config.toml
model = "self-supervised image encoder"
dataset = "seven-segment displays showing three digits"
train_examples = 48750
image_size = 32
crop_scale_min = 0.3
horizontal_flip = true
translate = 0.12
color_jitter = 0.6
method = "vicreg"
arch = "inception"
norm = "batchnorm"
activation = "silu"
depths = [2, 2, 4, 2]
kernel_size = 3
stem = "single"
widths = [160, 272, 480, 848]
projector_hidden = 512
projector_out = 512
projector_hidden_layers = 2
init = "kaiming_normal"
optimizer = "soap"
beta2 = 0.99
lr = 0.0035
beta1 = 0.95
shampoo_beta = 0.99
eps = 1e-08
precondition_frequency = 10
max_precond_dim = 1536
merge_dims = false
one_sided = true
adamw_lr_other_params = 0.002
magnitude_pruning = 0.7
steps = 2700
batch_size = 128
epochs = 7.1
lr_schedule = "linear"
final_lr_fraction = 0.1
warmup_steps = 50
weight_decay = 0.1
adamw_weight_decay_other_params = 0.01
Rows from block 5, named by matrix and row number. Each number is 128 + 32 x the weight over its row's rms, rounded and kept within 0 to 255. All counts start at 0. Numbers have three digits each. After the name is the row's rms in percent of the matrix's.
# b10: branch 1 pointwise conv (model.blocks.5.b1.0.weight, 120x480x1x1), inputs 280-319
b10.2 108:062128097099108128128128135102082128177128128047034128171128128123128128128081128128090084128076165128128063074128128106
b10.3 105:167128128128128128128191103128150150128128128128128128128128101128128128128172128176167057171128128186070086193128128128
b10.4 097:078087128128128128128174103058128128128128093128128087128128128128128128128128186087128128060078128188128162194128128128
b10.5 097:128128128050128128128128128087128128071108156080057225038128128195128193161128133128058052128128128088128128172128176128
b10.6 100:128128128128202128128104128128128080128086128128128128113162128128046055128128211128128128023167080128175128128183128221
b10.7 096:128243128051231075073128128128128192068182128128092128128128128128061128128128174128128102128053128128071128128128128128
b10.8 087:128128186057128128086128084128128055128086128245026128128086128128191128128128128087047128128128128128146095128128128128
b10.9 098:128055066192128128128128128091128029128128128128178203093128191128128091128128128128008100128179067108141128128068144068
b10.10 104:128128146128128095128128128128128216128128128082156128165128128201128205128128128128128198080128128128128071097175128128
b10.11 100:084128128128128128128128128095105128128204128080128087128104128190128212224109128128109128128169128128214128128128128078
b10.12 090:128128137197143128128128128128128128077128128128082079255128128128128128128030128128128128128128128128128128128128128128
b10.13 111:128128128058128128120128128085128128128128075064128128128128189128128128128128128128106128073128071128068097128128128128
b10.14 086:128128128069128106107128128128128128128128128128082160128053128128201136128128128128128128128128128128128172128128128128
b10.15 098:128128163128221128128128128128128071080075031128128128128128128128128206128128128128175095083128128128128045128073105128
b10.16 096:123128128128128128128049220128128128128128128197018128128128128128161203128128128128041128128172128128128104072128128216
b10.17 088:128128128128182128095128128128128128128056128128128128056082128128128128214201128182128128128201128046064128128128128128
b10.18 104:086057192128128092041161128093128128128081128128128128186097128128176128128128128128128128128128128189072147128128128128
b10.19 112:128128155214128067169128128128128128128081128128128128134128128128128128128128128128128095153112128128128091128128128128
b10.20 099:128128128128128110128053134128128128255128128128128128128128128132128173128128091053128128128052125111128035128128128128
b10.21 102:163128128128128087097128128128089128128074044128142128038081128128248128128128128043128128080076128128128060128169167128
b10.22 093:128128128128128128182128128128128128192213128083128101092128207128128188191128128128255082128128152128128128128103128128
b10.23 100:022128128128128096057128128128128180128128128077155128193000128128128128128128158176128128093128085096211128128090093128
b10.24 100:074128128084128128151128128128128128128174128103128128146128047128255128128051128181128128128063128156128067139128128128
b10.25 108:128128128128095128076128094128128128128073128128084128185128100128128128128128150128128128095157157128128128180158164128
b10.26 103:128128134128189128128128128182128128042124128128185166128128128186128190128128128078078128128077066128128128128079110128
b10.27 096:128215128128186176128057128128128153128128128128128052128128128128128128075177156128128128128128128232128128128128128176
b10.28 106:182072217128100128087094181128093128128101191128128128128128128050128172128128128128128128128146128128128128128128128128
b10.29 114:128128128039128195128128128128128128128128128198128128128128128128128128128128128128128128128128128128128128128128128172
b10.30 095:128128128128128128128225128128128051128128128128128079128128128255128127052128128128128029128128119128128128128056128128
b10.31 096:128128128128182128084093093046128191128098128128128128128128128128128128128128128128128128128073128128128128128128179146
b10.32 108:128128128203177128128082128128126128128128128128165128128233120077066128159162128128128128128128127106229128128128128128
b10.33 100:197198128164128193128128128128128128128128128128187128059198128187128128128128128128184045080086128128042128128128098087
b10.34 108:128033128128128085128204128128128177051128128128128128128128128128128178050128128128128139128128178128128128186071128128
b10.35 097:128128128128128128171128128128128128128128064128128128128033128064128128094128128128128128156128128128128128164128128128
b10.36 108:108230128128099128128128128128165128202167074128128054128128128048128128128128128128128128014128128128128128117128128070
b10.37 098:128128128094128117128144128128128069182128128128128128128128128128128186208088128128058128128128128128128128057128128128
b10.38 101:092063128128219128128128128181128128128128214128128128029128128039128128128128128128128128128128128128112182128184128106
b10.39 101:128075128128128128128128128128128170128232128175128128183128128128128128128128197187184128102128129128128128128203128128
b10.40 096:128160255222128103128128128128128128104128083128128120128128128152128128128168078128128128249128128128032055128128071128
b10.41 111:099088128128128128128128128103128128128128123102058086169064128216118128128128128128128128128128128186128128128128128128
b10.42 103:159128128128128128181128079128128178128128128128032128128195128194128128156070141128056189128128101132175128128064128128
b10.43 102:128128128128120128128128128055077128128128128128128144128128128194128194179128128128096128128128150128066057128128248128
b10.44 089:128128128033160128128128128128128128128128128128128198128128128128128128128077128128128128128128128128094128128128071032
b10.45 099:128128128128069128073128128155125060128044128128128128128128128204128128128128128128128128128128128128128128128048128059
b10.46 098:128128128128191128128128128128128128128099208128128128128189128128172128128128128128061128128128215128128128128128128128
b10.47 102:128128128103128128067128128156128128128088128156128128128128073128128128128128128128128128168180128128128128128082172128
b10.48 101:128184172117128128128128046063128128128128128128150128087128204165128228128095128079128082061128128128055169128128098128
b10.49 111:128128128128128128185194128222163128128128128128071128128128128128128128184198128054128128128128128128128160128183128128
b10.50 097:128088128037128170044128128181128128167128128128128128128128163128167102128128128035128170128128128128068128128165194128
b10.51 099:128128128128071128128128128128128128128128201128222128128128128128173128128128128128128128128128128128128128110159128128
b10.52 110:179201183128128128128128092128078128128128083128184128128106128128128128176128128128128128174128185128128079128128128040
b10.53 089:128181064128128128128175128128128128076128128128089128039128128128153128128128178128128128128128128128128128128077128128
b10.54 098:128128128128128128182080128128128128128128128067061128128128128128128128128048128127128090128062128128128044100128128128
b10.55 095:046128128128128128128128188128159128128128128128097084071128128160187128128093128128094098128128128128175128128128128207
b10.56 106:128128128242128128128128128128128128128128181128128128128175128212210128128128128053198128094128128128128054128142128175
b10.57 096:128128162179060128159100128128128128128128185128100128128128054128128128128128128128128128128128195075158069128128128128